config.toml
model = "masked image model"
norm = "batchnorm"
muon_scale = "match_rms_adamw"
nesterov = true
batch_size = 128
lr_schedule = "cosine"
Rows from block 8 of a small masked image model, named by matrix and row number. Rows with one number belong to one channel. Each number is 200 + 40 x the weight over its row's rms, rounded and kept within 0 to 999. All counts start at 0.
After each channel's rows are labels from the 100 images, of 14976, where the channel reaches its highest value: "strongest on" is what is common among them; "colour at peak" is the nearest of a few named colours to the mean colour under the peak. Only what is clearly more common there than usual is listed. The data: drawn branching plants. In brackets: how many of the 100, against the usual share in percent.
# conv1: bottleneck pointwise conv (model.blocks.10.conv1.weight, 96x80x1x1), inputs 0-79
# conv2: growth 3x3 conv (model.blocks.10.conv2.weight, 24x96x3x3, transposed, each kernel summed), outputs 0-23

conv1.90,169,223,175,178,196,213,198,169,230,182,151,256,146,196,215,188,177,191,196,145,183,220,216,226,201,253,257,211,148,219,108,223,181,226,306,224,171,178,220,143,200,242,199,117,183,246,236,274,209,127,255,171,186,161,126,200,249,162,177,194,248,171,174,132,235,290,135,216,147,229,201,227,168,159,158,218,169,240,212,196
conv2.90,204,229,172,283,249,244,229,128,188,274,232,149,258,165,168,208,197,200,211,244,181,205,167,166
strongest on: two-way forks (82 vs 42.8); wide (49 vs 16.6); white flowers (37 vs 17.1)
colour at peak: grey (60 vs 29.9); pink (33 vs 13)

conv1.31,159,243,253,184,225,266,215,187,171,184,164,167,146,170,242,226,130,181,218,165,178,151,227,227,197,170,235,184,191,154,163,80,173,214,193,187,212,251,205,190,163,265,198,186,212,234,188,201,285,116,228,219,144,202,238,211,156,141,285,250,256,236,216,245,218,270,224,157,152,255,152,238,188,202,214,197,240,217,160,170
conv2.31,285,160,181,192,174,188,179,194,217,195,157,221,219,126,167,203,237,228,183,221,211,200,173,79
strongest on: white flowers (95 vs 17.1); two-way forks (71 vs 42.8)
colour at peak: grey (61 vs 29.9)

conv1.92,140,168,230,185,201,201,263,219,177,203,121,231,216,194,171,207,165,183,226,229,222,138,224,212,228,246,199,129,224,139,208,191,249,289,230,186,209,166,242,234,239,220,235,192,172,189,116,209,290,142,157,191,179,213,210,219,257,180,235,164,235,155,197,211,194,253,141,98,176,173,183,165,232,197,174,319,205,208,204,247
conv2.92,246,217,186,255,226,224,207,162,197,206,226,208,162,70,226,217,196,197,193,227,184,220,169,114
strongest on: white flowers (48 vs 17.1)
colour at peak: white (57 vs 12.6)

conv1.27,204,170,179,180,281,154,214,177,144,130,261,201,224,213,171,190,158,213,190,153,159,170,242,215,245,245,173,190,188,244,158,210,208,212,208,117,189,152,234,228,238,209,298,228,210,225,249,243,144,214,224,281,218,206,198,203,181,232,141,241,220,222,306,237,149,215,175,182,179,253,126,244,222,281,192,151,197,160,189,228
conv2.27,171,220,253,219,263,207,141,212,195,180,245,163,181,186,236,261,274,200,124,156,177,226,238,233
strongest on: night (99 vs 20.6)
colour at peak: black (100 vs 3)

conv1.79,177,177,141,167,147,178,184,253,200,173,183,225,194,230,216,171,141,156,92,219,155,260,233,145,217,203,202,242,275,141,169,221,213,212,252,192,180,122,177,166,243,176,277,212,284,174,150,217,188,219,236,254,222,182,170,156,242,203,158,230,225,198,238,235,287,226,225,208,229,203,248,199,284,199,172,235,172,138,207,223
conv2.79,245,171,217,206,147,224,191,193,205,225,227,280,157,299,184,176,186,182,246,210,232,243,242,263
strongest on: thick trunk (69 vs 32.5); leaning left (38 vs 17.2)
colour at peak: brown (72 vs 24.3)

conv1.38,191,139,182,137,236,198,223,187,251,176,155,227,270,232,249,182,173,228,198,255,247,267,170,240,212,132,206,172,207,168,205,208,213,224,120,175,145,236,247,156,296,236,231,164,173,222,251,156,223,239,225,206,202,172,245,142,204,276,129,211,223,137,213,186,199,160,201,136,173,170,112,213,204,237,198,237,202,151,163,162
conv2.38,162,232,212,252,227,244,117,226,201,216,211,226,226,238,194,176,221,282,242,298,212,208,220,204
strongest on: leaning left (54 vs 17.2); bare (37 vs 16.3)
colour at peak: grey (87 vs 29.9)

conv1.42,271,196,264,196,120,198,237,227,171,189,150,224,187,254,151,196,260,175,207,154,153,174,197,230,230,114,135,289,137,208,232,203,234,174,249,215,167,209,173,251,147,154,205,194,213,158,176,153,132,212,192,188,204,183,227,180,223,237,222,221,160,197,195,113,182,252,171,154,158,187,279,193,124,200,156,233,259,168,175,198
conv2.42,252,116,125,179,228,136,238,188,251,204,149,195,189,173,209,141,241,202,219,238,164,219,170,177
strongest on: two-way forks (76 vs 42.8)
colour at peak: grey (69 vs 29.9)

conv1.19,186,172,155,97,163,210,198,288,202,203,191,209,272,115,219,258,204,185,204,213,172,223,242,206,193,142,228,117,277,147,199,237,263,165,174,244,220,156,164,256,193,151,183,209,181,142,238,202,214,270,159,250,219,214,197,245,255,175,155,202,197,234,233,190,144,231,182,239,210,207,192,137,128,191,199,204,216,267,239,209
conv2.19,174,245,226,209,242,232,227,201,218,120,149,215,216,304,244,199,225,251,182,219,159,240,181,236
strongest on: night (99 vs 20.6)
colour at peak: black (96 vs 3)